{"train_examples": 295000, "activation": "relu", "depths": [3, 6, 6], "kernel_size": 3, "stem": "single", "residual_init": "none", "muon_scale": "original", "nesterov": true, "adamw_lr_other_params": 0.0022, "batch_size": 384, "epochs": 9.5, "final_lr_fraction": 0, "warmup_steps": 360, "adamw_weight_decay_other_params": 0}
Rows from block 12, named by matrix and row number. Rows with one number belong to one channel. Each number is 500 + 40 x the weight over its row's rms, rounded and kept within 0 to 999. All counts start at 0. Numbers have three digits each. After the name is the row's rms in percent of the matrix's.
# convs0: first 3x3 conv (model.blocks.12.convs.0.weight, 384x384x3x3), inputs 330-340, a 3x3 kernel for each
# convs1: second 3x3 conv (model.blocks.12.convs.1.weight, 384x384x3x3, transposed), outputs 330-340, a 3x3 kernel for each
convs0.8 099:481528512449454451483532517545581538487522536558535561493520528484493505488467497532611550532478453480531519468480549517496522520494483437466530482458483548542469467443488515489548502540525452433426490553500495553531453451439508451551490489491462472527421435492540578521501469487476507471461496544
convs1.8 096:444428439500538548485524515510543517535575561529529505498502513525484483553538533523487491462463513463491474505504524500511530467453484475503464505482468502441424547531503564515464564516485584598569504515470478459447496459469441447415532547504535472512482481487475467497488513463507489515535524533
convs0.9 104:538530521525525500452481472477468468413404464474495471525493465516496492459555535451488513492521520549507554508519515516519511564564523487505489500459471480440492457514499492517549482561493520512496504496529478491527497542584586593588485465508503530555502493466502480487528497458470432454447471476
convs1.9 131:478462480507486463445446461463474487477444471501498500544501473516487499520517472574503557562518584543498546544542481527520514462417474459399422469431431547505436585555542545518517474485533520502516502429518538495516568483511593527520584498515479447487496459531517520506537521513525475519490559543
convs0.10 098:500534542499546579496504555506494490496573509532558481523514474499473464540548559562591529413502507464575579478503526387441479481499476522500447498488495501478454575568499544531577463480476505488530465501485455440491522526510530589576486518524516470412592585620547545546491467453442458466574577515
convs1.10 087:485445463521479460546504474541561565511521541466478491566572538517510498439438432552558521532492450499466483553535464469429469418403417482430432519505505521511461434469493442498507442474477509530527466435458475484460498511506508537548473560616527496511539540576504501544544556550469472499473501501
convs0.11 104:502476457502510464464435466454472468450443441456477473515540536471500495501532543493458463464471447471505521506527497494493466497501456491487510467455466463393441491485477456484460477504466492559532487525509478467482535504505447386466481468474550544554548524456482474437509468484492480476554595536
convs1.11 102:465530502502502491494502525532523568528534514475470479519522511505489500486493503441421429490449517471467497457526559509505557535533555445455498528512535526502508512522570534524515481469473469464455536492464544512497444466506526488474568503481441504528431452504517509516540576553538595540510526497
convs0.12 098:484506511462441458474472495445501506516485483482465437442474468445464471577550518485494510591640593518528485477507523458444452475450468421457487440411455511519513531503549511490431524514493521558558484533534440459448477483579489533560483497525517531589486505558520499520484501491533512522506505547
convs1.12 101:539509485451393423454442420493489498553524487539534517470443469520473496461447478469461455462405431497458443467542521426462488505445439470482496552515508460503507530494452539519481532514489538526510537501470558578511523501545507504538554569562475462471458534502508535476466491481455432455462435466
convs0.13 096:454436495496444448508498496541563520534534497533522528500465484483453533525487463487464453512469452551536568492489517516532517524547553490473452423451474496555513492477432465478430445454484540537515470439445438466491541439407543565519495525503471447481500447429525521531537560524515558544426401421
convs1.13 091:509462439452437495477449474501493453523495478534485493616600551427488496497482457477512491562544493544537543462485502512488519520508490520481462511494497468427433446412455443400414452438479499516526533552511541510502506511535474482500472533542438419463436416385488476487439429409470444440430468498
convs0.14 104:498518529429434445488473464511547542474516472542551476442450474450466476467479483513478482455454499435453484464476466418454438450443477444422429475508513515527524577579532536580520511509483484459445416405402500466481459464435450461465468521516490522497487514457437480505449431439438451439445476439
convs1.14 124:544510530497492499511538564482491502467453446430390415549515495495443454501488509473438451470410457488458489528528477488511481481527535518504511455482483512510507512506478491517521539518521454434436458470450517436409485467522472424488501508557467459490503511509500514527476538555470457495455441459
convs0.15 099:480416430479528538468500550473482499446488481493471500466519572428439485490535543473549486420432419463462474502511539498500523475503498502522546437427484455497556461449439485526491525503532529535501513512471505506535473452417418408454468469481441440477457420467468520532537481488524525502416462501
convs1.15 121:449444475499469447470442432443442461452462490518489527561556536489469499497493503512487480452439442492462498516511484486497495548491486508510503479464497535558562542550571505528551455505505539510498427467497476527544483490472455436471460442447459463475443495518506563517475469482495473494446448436
convs0.16 096:463451452472488505542574554511530545525554573566522527523480458517525488495536552526558543614615517521577528560591590552570577507524523557585531585563578560537507491476519390440492530560553505508494560524511530507508490484435498464505534521504497536570487561618478550552494544540464535551503507538
convs1.16 088:476448445395428435484519536546522512523552515488493516574575525581548569487537572492485530507496512471494466478507555480493511517497520504458484565538535523539504463449453510507456484464493594574509542568526452440457523510517530509554459499539449450500463472486473448478538542507522527524547627553
convs0.17 097:519494462491522479440415420431433477478475492564525578448469468498531549530537530591621596504486477494507482516506496501481468542530478552569524473518488511504501491488520554534502505498500442462489430427489446421476501505533492530584535514544483465448482481468486525457557552498513552479495495488
convs1.17 100:422475502436472475463505479475470473501488505525505511471475462497492451443458476574569569462497481461488510467495507483490507527513503520488539457506493508525498563518545528505569460439472483490490511477482525532549509507512523474438527488455459451533468431490493441509498455448505493532496582557
convs0.18 100:554559474539493460493471484556524478605632550570579531471499462554567509518504510563511494463512482501503516467496496425479494498545532470433489438485483488499492523608509499579578522526528551511498536528562532475485512518506485540555447473524522553512525534544451452438473572529526596525427484554
convs1.18 091:444469505440463506494542549481498494538591551433474504504525494488479483470447469487513553503477476483474463458466468477527479543539529485416401492509448512501453467470494437463510469494478493482507468485471488471482516528514552595528579622583517518472535617612541556518511524526504541581524566577
convs0.19 102:505545505551503457533503466554590514506561498507563502443416435531510617501530565547496523492458475507478508503490501494542544490546578499523554515539538526538508495517503477581594489531506586577535523512477531574538433463495464520528523497490488488514517568538500560555482494527502520489506551492
convs1.19 083:464529566420467460490493494504499489529514522524513544584566532573581566530542513534532489485556469488528517557607554524508487545499492528508480503510462562553523502501536455495505512556556545578554440467496485539478516534534469499488511519581504521527530578527468493481540549515542577535478506490
convs0.20 100:519556574521520513549466488518529540544525489565582563503496465490511534447495461524478525448454499476475482485503480447457477519524479543475459547530524474451462496443423479413403479457437511515483501510527421392430492472481530502466501473448462472446480465458476472464460493463475423503513475464
convs1.20 096:520517524526483460526490448457485481474479471546497469486488487471458467508494500484505452521518514509530526507521564508540595495482490651605591583543514519497472512491502516516502573559596555518463526508518552549525482494531499502557531536520519484505515456478488471471465504487426410456425411426
convs0.21 096:543614582539500411542551501534480461555556490518500484460472513449518526409402459500508487500542525515535516483508528455466459527523513480454472532508498543530505429472491434493512508526515469463426506465467533545527520528534492531504558516485475450465414459396446457442493514520575582558555585614
convs1.21 116:519496455487522489538527513524547490450488522470473469443429433452419439462460447492481496542504522496500483491504473499436450505497487445489469460447467551576561518511571526537532512519528460461511514472472494473467471484501461439453539474459475488506458480518445487523524498491512519476496499475
convs0.22 106:542524526480501498544503491441447453415441454450491456485500502572562475423400423633636533549598489419482478545514507525576525583587510486523503572599520507435466611576514543524459438513480498473539453406489504460504515480527498481474464506527469482540496502519479483495557530513522537481542553564
convs1.22 100:444448462488474463513479537482499493486553545525572562524527485541489534473488484491533500493554524549631541467466528489483559501513525521510483452487495474437451462436415469485516488504549545557502533578474582546531523533465475531573507472489458467498563551536555477460496514542505505480507502538
convs0.23 099:527519513511553492521544512525501505506522498519493488496488502504517540537521518464464480544610606506559525487507522478531538497525535545496510519476502508486461480483485468434517528545603486545551455446457488454486536574527517521473424451453513512450439459509521501495503460462501473477473447490
convs1.23 101:473457478495518483501480490567508479531487491502479514559532521466454493504496474542563584611567540510471498466458416520496454548513486547511520434436431523532533456440439480445441539518465543509449502508497517488453468473451485478523499530589436422463430455506530546512521549534467487474541552507
convs0.24 100:476482445479551555476455491459479452511491499517477496452390404512476488488496513502467465511485475576546508468537521456512497474491499437442499456511490527545529525506469519504460509456491478452497517504561486501488501463401496451426520533504573546472530573576468531538431453493514504459529463436
convs1.24 090:521570554514549544532516538518476464488585525466484478498502489529544512463497479432455468505493456543534495449442474482474499474483533472520514509459475443436464444537540452497523469460506559523461483485457449537512486499482504490498485479518511502501476502556428415473515583552543526544541566535
convs0.25 098:507516467508501531472456430538481494485477427535578493423442445433464429508529508482527491470529534580538476483447501522506508523510497581555542514510488540571564529485473531505501554556520564576500524543502475490494474510491498541530498505525482509568496524508507497450469430435525507471447452478
convs1.25 122:453439465520462458440439429452492441466480477537534491491464482487427456537548547413470463477457439444424475510531531508485496529516501509530504536523530518531542548552543514550598460506584544511437545516479550560550474459493520493465500527539517524501504457488494484500476460483448431498500472499
convs0.26 104:504532501475510539483481500545558529525576531543523529549557551488490495527448450491498507491540517615593546503501499516533477504509496481495492496542550543502502558501438538467479429440443509479512491485472482500462551620582533577600520541534437471553433454476471462479498523539482434519522536544
convs1.26 099:422419437481484495408451465498499518489504492443467499556589557515535555528531523489505498487560449486519463543547566531522501583552533525552547506484458478462464476470465426430411477475492511510502466454463455427468511508485516536562475486530509481520482505537481523500503557527431465489505508534
convs0.27 108:529526531493526547492505537456503512418394477470423452499496476487467434491486461535503518512503510514489483504514503484489471476480466485479490479471452458459458485515585452480537516509526593556550579559507538505510487440416462476504482515489545604513490495488503515453520475465589516445480488476
convs1.27 104:537532513540633553493572594547576524489497549480475573421433462463479558503519583489478472513541533516558562509503555467528517482479440494446494508483456522480482494457513558536538528521534499535523557521564534514573499478480529474482507517482519565542416395464490513544534544544484486488430450489
convs0.28 094:519544513537546488480452472510523533505477533470471454409408515494517574643617517511537538497488554543499462483482501519539537542534488485498460499499527515510453475462511450513476445451485472425463521474396526544510447472446434497560477469454500505525503550591462414402520466546472423453454460459
convs1.28 079:558562504501476486567550521538557531476437479471470479526504476506489518458509502531520514516498517531499459466441464560554538531535490499455439529482424530527520491487482480447432467450453543544534515523546513512482493528435518535485469508484487479508479510478407393427527558531511510527466454499
convs0.29 097:517561504538531584527553544494511523516498522444427434450473414492491511489460429449457460504485483449480480489487495525468496544535525486526548442414435517477473452435438450466464498480498535538508540533480524552499472552547398412473471475473452489480512469450454461466476482530454482535476533545
convs1.29 106:486463461479492507571515515535535537526525511542548546547535519592573568523534516516496463502518542548539502531548522506588525497521474499502461522516460568544531474503508512493429556490525516549551547530497537440461512517532504479455431396431534511507478436440506448491496427451460511473493528503
convs0.30 104:469484460487410436520525492533561522458482430442445454518532555454470505472499565485549556461475535473448476531536501511527519540601526508460495423430513429442443449514463490484510528535519530538527477471443515505488453449481472496486478461486448406451492510518489506569595642599474462535520519556
convs1.30 108:520503504540524512463483509510459476522492493530550514521494457577572547579588568549496481534527480568532480485451498441444471495500513513488506583513467457396444508506490553544466452513524542582566581598579456458501506461462507513514453505523509524530472490501484475490497521517514529481473538508
convs0.31 094:469441527543545481539497468524488513511508531532470473543538551541552562497499506504482511539511481463461442493502529408449488503522509504493484461507507498520484418532481454496437466427422548552543506513542539526551517503489496479454532508509559476450568526579523509515540556584488566506455379441
convs1.31 082:481521532484562572479478522548549540457499505399404422560508482588560557538531560509516509508517471496452448447490514425439467491484492558522470545482465540538513537579555488545543473503504456449425474547564477469534494491497477497500531535546470446443477538516483458469471496513597566531487525501
convs0.32 104:457450472424406497397423514512494489503513538527565524488516503470478426473451473585583544495524508468458462462480502475476514504515539451467478514540433517468462506521478504485416476452456541568548552561558453476522543573509529542465511480441446450527491470486561592531460494488454514540535499465
convs1.32 106:529510530582539482476500486517508559507484577498438472521512510536473457564490472546524555485480482475506508476496475443480509474492499498514529524598531497505485581617524527554454462453456559558508511468475488450471550459469549522550526528531450451454487454463481514501495521526525473479547507493
convs0.33 099:498508527492484472519499498514475467485468458489473440476485536457405390612675552539538509512498459500465460471455483550510473535512494475519586489507520565564538473473471457504508462459489551532484506562509496521499525516500490457470457490469560533531477492546535549535539488453472438512561564532
convs1.33 092:504530508522517511440502502590595508507551541490530535559535508478479441533520485575513494483517460493460489519566545477523515565565542497452438522452447452411440469476459538498485457479493539531524583605562569569581526522492497512533557532549487537526554513487486522496454444477560521483548491484
convs0.34 100:479521546485467469441426418467503505392431473531521511513533467572589458519529490533524489507473487511516498507540513519514519521504489556567518527472444473463447483471507472492558513518502449491491420454476517512500442439471618512494536540534518427444551598527498510519553561512582613605527449424
convs1.34 086:478453451463531491446467452488507504490506524462429482474478449489524524478486474512542532529502478590577494519534476529548526540512515477512514580508480498477485476430509568488511529542522504491440473478441483527523443484529447484512469479467505518528519543548493489493510529530547592598536576598
convs0.35 102:440453495493491465478546535472414433504481501464490477504550579478552438506538489475450501488503468534599594472476504497504487537528497441466465517574548504525500491532516493535487474531503503526533493505526467549567604587535521513503452480419452420410536525438489513478457411420562493469640594493
convs1.35 093:458465498492497497534509510486425467456439444438442454507577554525552590483465496466441494453379507499499534522517524485425486466424468490486452523533514528576561521472490486458523505472505527532526514506491500559545500538481469570539503531507508509485510510503526485538563582573475509485494474462
convs0.36 097:505455426452465504452439505554521515514456496525475470474504500482419468456469447482464502502488457466431467553572563497502513512518518528562527495462462429436435485492501388447508498473529462452467488456423483473527452472440537478496483477458527576521485499557498494513580631554558496641583518521
convs1.36 088:500549523475509539473524538515518522531552525413486509569566516502466439496492481495463498513460439532513465497477536516473457450437527527546563514488493416472479434438482497501502502506501408447514463466497511483459541495500476406411476437474440412432484445499528451464535521490523577546516514500
convs0.37 098:471493485487461451514503504489484527434432460461445468510538528477455446459425448545503488492529479451466466526503502545563557530530522532541525517459447494514517525518552482445509500519524510512521532529523562525487499627536551576510487529520518515456436523468467511510468521470480468422524510499
convs1.37 115:454508496497530510453475433433423469473514529505503532503492486456453468554538496432447498461439480512508519482521504474482526456469498438434456499512484602538527453480488521506486507550515473498466528545517544537460495437419528506416513515512466490485428498501500553536531521476440493513474478457
convs0.38 105:579540537542501495488482523541487411512517552477473487524606560467486531485505485414411487415470554464490505453517507509506503509464470473414348438420439466509483502540476452433477499510564530498517557512479506534483486436443471421434465485481457487526440529473488523512446537511525508535466457476
convs1.38 091:503520538449473470488508522564569540576606528465466490547498501517510455565569495499546543561512492535527518491536558455488509521508535485490515459457447443472550479519471495509517499594580485461435530460487533480475556533490488473475456499561386453505510511493494523523467525467555562534476470468
convs0.39 098:451465483520512459499489486455465449450445455461476498476492513518453560488502503511455425514558493453417460528483496513453499529530547535465451518533526486450456552512533510483520503500506488492474534514544487479521435437412477508544490496501446437419506480540488475493479545610423404546506436455
convs1.39 093:535537521530488493523549541447456452437438422495443454493480501473482459544554520470419433496487513541538508481561557486494473463539516456492494483471454522514517514519493549581565490491494497440437525436413522475446501511489467428458452443478455439501467457460495409469475481496521482511498451485
convs0.40 098:433446447485499504505501539470493555500571591410409456489520524540482458498486441458518569543607593483456474534549522513521527495469530481439465469480506537517475498516507522534514504506474495517513450437508460511544464445405505465467497559511537511495482453417451444423475505511506532518463452468
convs1.40 113:489470510511462504478456520508500491506500539519511490501490545519496530498469490503473526526535518497499508434491503481509515525540547424485546525499525550497509499513520469438458490483436544517493538472497530434477516490525510477459566578573454465488460411457476433469454475522460448475529532509
convs0.41 095:482492569455499454489485452457460426490452454551540504483513527503511536484495452469485493491511551508504502494519549509520546477495538488425458508549523522511489537545527509473432449456466524461441501431454469483505501461514543549522561595561544507506512538547441463494523503516517524584578556544
convs1.41 122:473477491541569551541555531512581581428486496453513584500476444484479466453480478484479514511466492509447465560516509534506516530569598411422452513487417491533526550543541531537531445497510505537500507492493519453447534485484476423441447430491442471507469502505524531530476489502455448455470505490
convs0.42 098:594589543513535521541536537466483539460406479454407415461484501507473452514468434476458489440477510436386411498473518502476510539511493421476490512482521500474503543480471509454431499473420560529491473488465466483462535530420549602439466483477447445459404416481422382434497466476573499529526474484
convs1.42 105:564555545581603541561555563450470490541420460474472484499492484515461504530473462444472457444452464482460437509551503509501503497501507471470487470493487450506537495481506466534520480505451528512506556499439475452412489515509502578582514577548510483460444450477487495495507524544552560495475497461
convs0.43 104:508525492547544543569547515482530505516538514532530519537496493554483505576481430515511487520483482511492549475494531502485507541525528510450490516460461564579522481503446372457485438460492490509514479497482451473422550577596460489544505500481489507548496482541545523447480470508502573539472478441
convs1.43 100:476486492475460462536528491478477451464500491481509500515500461614593519486499476468490512490526527458453481540525517560541501537502482538489529570543487560512459520558554508486493534496488529541544563554532521524481503500502493518528482482491483501547519535544483486488472449465539552550540511519
convs0.44 098:512491516483472493492486520526514550449479487494476479526484424565530481507478448502502486506536527512562518492548548455537566474477494468483526572499484496486454501478436483512575492488547519492484531464457525466460545489506470447464450441453502468473447490522510487467465511555475513524502449456
convs1.44 084:481528551451554540399400454580508438530519516549582562593555479556561507543526500523507491497503464555526493481443437444425421535503456496517497497455457472512521530515482495502519455470491533498472493563554556569543490499529523469504485493572426414526465466514448436441524521560485513560512483466
convs0.45 095:545511475508502501487459449495437445496435457513511500521497507552492461531492524453466490406444480455438446453495532443482517484486505551526522598583496517554505537496436536538520470473427500539517513498512508474515536489476448442451524523538491532531566529452479492545565542506566547525514502457
convs1.45 085:481486535493531533485513535484470482424403442437436462609550492555524493507522507490523533479502493512546533493522471463466482547557550495462482504502540453495547461498552420443518434448526502455453502451447548466490543519533457445461478489485435510537474443483454467492463473505549545510503502522
convs0.46 095:487513548438462499465430469468498480525454446453457480439443465470489528529491506478467480479474509532480478562541479536515472513563565459486469522585584459443527540486513575557531471449486485515508541549548525472463453421417439499485484524508455468420510552521467502526435414452449479525508556567
convs1.46 091:506536505501463461518528526505547505452463480436439424457448446418423399478498451451459493421445529494507476532545500533516466455456437474471503489538542486489441467445478500510494460468442486505491538528497464511504465495493456502472500564561446453456420480448478424439520519528547510487537520449
convs0.47 095:571534489572568521545532511512507502476487517499500530488494475444498521486436453542631535503587529470560581528552528472526512511514539518564562541545512512476548462478511435473493570538471540500548506536513499480501470418475508480487558523512504509533506557441436457446487515468462494500537498476
convs1.47 099:473487493495518498516505514520472489558524551463491493461461481461415451473490501507504498563550551582590578534532543519538473511479443572573513553564536503487489510483501515474496537516521522509528572525468538574558505500530416405404496474450526545571513491450461414441445443491466463466491480487
convs0.48 097:489495497469469479471474471489520510525481425424425415549491495462433476620585554493517501476469468464489525496452502486470517503530546553537513505486466500491509469547485520498479520548592477447509566521464519534454514523493494469514506555545461510528520533533508545532467433446482511524562550552
convs1.48 089:519567552472518521493510516497478464486487478517549560542533510516512492452480514530490481588589553512525526510514517567524488508451470489461516472446490488443480510506510480472499507493507502524506529507504558554531501522568506520559454454449432446417478460450562561556454442504487493547497511527
convs0.49 106:470471485471525559461498517461478472482443440554539454487521496511581556470506568448464506484548532484478484470482500476429475519492513503516523480544542391415423533474477568515465517527487511509522503562582437479475534547574484430454497460473444496486529570516497518515468458435419447473567563530
convs1.49 107:490502477597480507529507475548571547500527541444509493506495525490423423537469435586565583512513529561570544532469507504484518522472500587535507530473463498475472474490545484524512509499495459476505531435424543522555525551530477502532488510528453522502441426467480464477502492523505423508516477496
convs0.50 094:499439500589596534513534456442473467451443476507497470589545418538544518643623615465507497492462484516500486518528506509491553520471493567544529458467553464473445460391518546515525521533515526522526475501484444470524529478527478460480457464475554510424473501491503502526547488547468484539426444465
convs1.50 089:483457459482484519468512477560545562503520538584575528533541494484495478454496480557535508509476436497520537507505489467487583476523490461416422463436447530564537547547525478449473488402414492476441564513525501472478564501464507501510455475481464509564503458528440384438486484506517493502535552473
convs0.51 102:449447454472475452510499519505496494532509457515499490486505475490480448505525506530504466489521499494513505538552512554558529535519542510470461487464442467459465502452409546495444537564566485496490521505542502494505452493485507475494557573546539519486516509503540529557505592533516506462489431434
convs1.51 106:448485484472480420506460437516512533536482529511532564464472494471467498532507489481415443550526492546530483421489503456533499464458510495457407444422452537518498478509523471459532444480498494468485548546543525538474517521547492515497521466524500465495517472476527536547391388423482397394503452457
convs0.52 098:496546531502481487496479479375404455447505470470493546492460506588552474579544499552523571525494496473470403501511474504503499486507500483524511462463449513541523565547510546561492529546555536524564506547560512526540561650631409425498466461448518505488553506483554530462438433552513506478543502480
convs1.52 111:491518508468454463470471491457469486497524530452443494484513498454487504465467458461446431466454477490439451498500465448500456489505503483531573560532458501509513550542519589549493474459447606633558480495454502517493490453453496464488523537525509528525462445490491472508487505518500506542505456474
convs0.53 099:469480498494475477521480488511526509491475451530558517478503515501534502499505508514505515498476536558547485507554528487499509501491495492528559369384456548538475513531562445502502502512492471442477480503477516509516489498484475556545508478480484514544428412393496421431525534489571576550519500474
convs1.53 115:493453471555524550477482518467491516504488516537583532529494486461446449444466474499512483529541518561562572469517493531486492479493567509513493469454507483482492485524520457514493505523542484470459456467489462481523489511536552521513511522508510515531497481497479511498466493497498452495500517516
convs0.54 094:449442465481486455533491511473454449504517512492536494461488544470475517549533573515543545441518534408353389526497488523537548444467481471430500531543521496533502503486481481497505489542550510486437506482517449469533455422436408426449523517523529495448465451459578523508494508495469497489502511477
convs1.54 099:492493503425456543456486523531496474487463463498498490535493479494447476449455480547537526493481500517549541456474521400457466535544543496466458542521494476528552476506541461446433510500493499474475518519496524516460539501501582545507515488505503493500478544535516537500440479495451482472562454421
convs0.55 094:419412450429416420462463527533585559533556619501520492515512465553559568511571535509417469526553552561531530513560532525521480489519492503508511453466514456483503518510517470524591485516502490438453465470454552537490529504506524511471518525486477447504407425500476469475596563563551658671489569536
convs1.55 116:420405424513439411527482463524531531543564525583576530471498506433444443469468485584485506572456499553500500509441469494444466507494534562493440564422432547497500464453468437412452473526501506485504437428495480480455557560558602566576527546509486420495478415511491490504534498501627596550514534511
convs0.56 098:493537523475559544478496507476472497454481546491506537490536507467502519465440482458451501514518528437419483469481487463489472511553552470451454514529550475482513487490492423518508513539495537523474522559497459419448490481489433421456549536482480522544480479482450479505465506520501520543497527558
convs1.56 092:438480515551529495484470505469436467471444467512497476537538513533548495512534538448470428478541508507529545492473509499501480531540499495463463516494480474453454476473423529571547537575584495495450550574497522527522518537558493485487518522487524517503506512484464488486462446470480507466501474461
convs0.57 096:530557488566555518494462454517494507569499475498446437512493524520437544503467484522481473474484515465488512523498499503493550508502523543524507533454404543498494566576497557479474559530518558561503524558515480478516509490504406425478472520507527464444493451438581522426520525504475536509531569562
convs1.57 082:491519537502500500466499531541512476518487467465456494544594565531552542485469489454450475507498482527501506471456480439444466492517504460479449516524512546563553516527548521532549460452468539515487505529485508491466489452445439414452490526480486502520490474478495524534465500505457478529459461460
convs0.58 092:422438478484567586525561522515520537514507530553506511432454430533538501485416425510464427535486429545469430517520517535524501488446422545560533509525575485534536514522534453415467509518522475506493489502501460493477475463503604569544538529523488436552522569525492508481416450498459472514414429481
convs1.58 096:449463491453503502437473456518589577499547566467453452459470508477472503486458493535543533495517475483463498570582547506439524487512514511520517509548484518510529508495529483475523505465478525553555505485516483475483491500490491511521506500515504532468529508488539539568514546529449451517493497542
convs0.59 095:425437458451428488522450447436541522448460484445489508482516529475447465468494482496429501510466472485463520550542501538510495492510480537526527461475482522512487587514568538500517460394411538519475534474531481555490473462484530503499528476468401492483443463464465526481526495578473494517483494557
convs1.59 086:464466471420432474448457486536526502461440462490423434532581601489467507475416452578555553485475464477508524485497506483528495539545512539535498581573505512494427502536539509473461546547489497521526467465482510539499516543508524528529479498485502449480435451463551523471494496468481453478510489465
convs0.60 102:524480491479459497445466459525562531523500464557505412476500501405404442423458452524574528482548547556577575488488501531449453549541485464487500539543511433464507513511532686604540545496464542522501556556553548544544529529496546505420549507468538547548572534499501482442461542571404404448480471457
convs1.60 102:446445464516484459494530505504555573503540548459516540459511492475520492452463498512484519497490492509483512495434487521553521465510542553530545553508470564581545533548524572564595566590629556546445551553542470509508501465482481485487521528494477509480540539556497503468510458496517502517467483525
convs0.61 107:466467475478494495527462470468500496491487493498507515492571583501458438508501509569572530562559571516470439508513527489532483452513514540536556581464506581530518512523478525532488478440512520485470514492468544513498534566564457431484451428445482514531438451462514456457486459499567514415498479432
convs1.61 111:490524496533538533525502484471528490521457505478484491454486452460456503494576501530537547554598508539535530548582531500529515511491496517497561497510491562602548457464485473477487475484464531540489514543487531586572513543491457473430420475525467509581481416470430418504539537539555507483493508490
convs0.62 107:430462500450437460491489515486517530413411445492513515494482491538478501519473465520546531480489455500434424502515524495534538500496534513558512489518494462492536483520512451509493537513476475469485448455516465435471513606586499516500445458455541523512499491494479470483456488506420409501428459479
convs1.62 120:484505502496480485548562554437417434506486476486472488474446413518490476504506511526564523446456542532544525546512487495456479447456462527512511525477515500566511555563557543564529511531537561548514510477463505507505457414413500480458485547531525508500473476506460473516494488491520503491539474474
convs0.63 098:530497492484471483518505469528514472504516490531531504473430490492469455508499449542475499492480415511515484558549510485519499505550528472464470508496501436493525548574491522546466491448470444435430415444480512497497505518588474528561473476494534476487518496504499550528456411453528521549491524544
convs1.63 097:478509503490500517497425443505506505531487482438455479515517558418432505417416491537499574476513598535532586472518466509483528476464535537496496533489466452469425518506524494546571512490489455463486523432470486458465442506477559575526530507494479517496532502460529521521531540546539500534507520537
convs0.64 095:528533527494526475467471435438470520511549523568579536546578554516491472489539547497489537450449494576538530472496499494481476532523484525441404533537491556583540556570512559559531546591537502520552511549499523573533532513516452473489492474468515536521556553490540523467516511531503504489507571567
convs1.64 127:457464464521561546450486513521552537512471499488466505429442477516500478497466483551528494529535514465453499493555543468496527463458447511528531517523536497490500522474447479463484470500497490519490533565601513492512467428473411362443518482452443452525453453438504481497443445475483469475443477494
convs0.65 095:468505489477447480493507490407449539443466472492498460441551609513535542497455444484542568405378422478421442515498538518568581463526546556590554511526518524552534386477475466488503530505513542572506486510498483481513506556486476483488479457505502504518557524468497491487542590485489481496541509477
convs1.65 087:502509525479491507515539486571514517497418432534518483489485480526481474494520518499484462472447470448428478487463493470513527518503483552515503580504528520499557479531527460429389483493459515459457514496484517512528503515524494506443456439456445499507524574535455520520481442483515485466570590526
convs0.66 096:582559502528529485530502466460505566454484505506505514531481479575516510462485523496497518417482477489538492505506474519530477558536526512500498531504490446470501500465483436459500480510511431452546440459510477509495465477360492501448485517534518518549567553490476468464467451466485470498517558504
convs1.66 085:502464465475551499522577579460483468444416444493502495501565540451500523427445470448451478491520518528569525523507486527502462537570497539486417496462476564556536491505493487519517477432405494506510530509529499487510517533488513583515480509487502481486488414456485437487506528503520471507506427501
convs0.67 104:516507469479464505509453478477464471463426505456453487489466467610599578482506499644621537539532481480460420486500500505490475522516512466507469547544524438446457492447452531498530519506519553564557543576546541547480450430417573519513444456477563553524506524546496517467476463486494480524454491557
convs1.67 101:525462465480425474501492490497499511495525528445466483457469518508489529485481505519556607562575614563600605515533520588589556534504493488452466520469422528539521538558549508498539556514528430431475609513524580546542527519532583579578456445505481460481504434468497486493518479471475445491518513561
convs0.68 107:482454473473483511516480478466465489491437461487454502506516480529538498536592562516487518497512535428456491488469479484460485480486506512513465477475473450501504474477475534505498542532550507515500530510504453456417440441436552539508531515512515505552469486577485489530452386387517473433562491461
convs1.68 100:518513501490488496480500524468462487465466495477491503452427433450456485431421480435431408544523502474471493524494519501521565502537549451430414494515544529534515497535519521535545498496473483441451489498478553589567503508516489456452515489496412402432491510514503526508516557569518555544492484511
convs0.69 095:492476514466502433419424416556539508516491460534547517427419506395433508534562562461514569477482512453509557488502477512504500517543523527501500480490444536560516455483494499450475503457459537514488550506433527495480506561517545527559538565529539532541515496519552564536504563568555563521538578559
convs1.69 098:491483496470523551539570553495484452415457451432476516473484439480475463483495444410420401442483498460507483551545550507519524539500507557530523533553563453492521484513503415404452521515551495554494482538573490487502532511452465437437437446485546494477511429440514490516534494486501498521450435492
convs0.70 104:486510513510468432476492479462510544482480485453486536429432476525529540529526519526509484462535536482515488475465473485543541529518480520517513484509543490513535484526437515450509539545532539514508448412460476407461470489442561543511474470481468479473499516567523535512552618554594569556513539510
convs1.70 096:424454577456482531484487506517534504445438460507492484530527495541560511518499516460459422471463460486480458454496531512516500539577521534497483555558557482500477475498476429475487521546560478495500529481482527531536549534519542528506467514532516533523524567589513507528519511514500532552432461504
convs0.71 107:533566530536523502476500485520510505456473460469498489496514524482464436525576575546574544545536537516486492499513531485503545508513509535545505450494523497521545520463441518508507560487521553551499523540491474477445470491527549555555553551597547541537451466446441508548469447468494447476547559569
convs1.71 098:456463454450482470422463496567616538553605541427432474617538505619505457518494474442460483459468440430426448487572548472493494520476498498488467458477507465510496415451522390409485503503537480452406460470456497522513496497483518513515501496478574614559479516491476480484533511480506519521481471510
convs0.72 101:516510533495464481455424427427444470464498489524519517523554531472468444599626558459454472519520508561486453509531531481496484493498516464469443445471488459482506510486423517501484481463470542510496473459471510529511496572574486560563477478511471454483465480437495519539484483454457481441549585545
convs1.72 116:390420514473497515522509535443430455422436472491521525504495530483496490527549550534571524494528523524535509473470454490458435501505486488535546452471500494491513490447440462496483553577548551541496420445467485510486536534536546554573481514542514467467485445455533501514542509457535476443489438469
convs0.73 094:476440403536483437443502502498489493459452470534543500454466462557598512517579504475509502466376362531558497488544515486502476487487468428456424536500503509511494493411500417407430509471484534540517539518544459456462485484512437478472524526516533478470529469477489510510535509526440536534504555533
convs1.73 083:527551539500493521512539522555537502566566540490503484530503475519508517512419380523558542526528522525493486493533507438479487540514531499477504468447452456479497496528529474431489393427487583509485512463425460501542551485496524510525418448522461513536364486539392447523523480481446466465465474474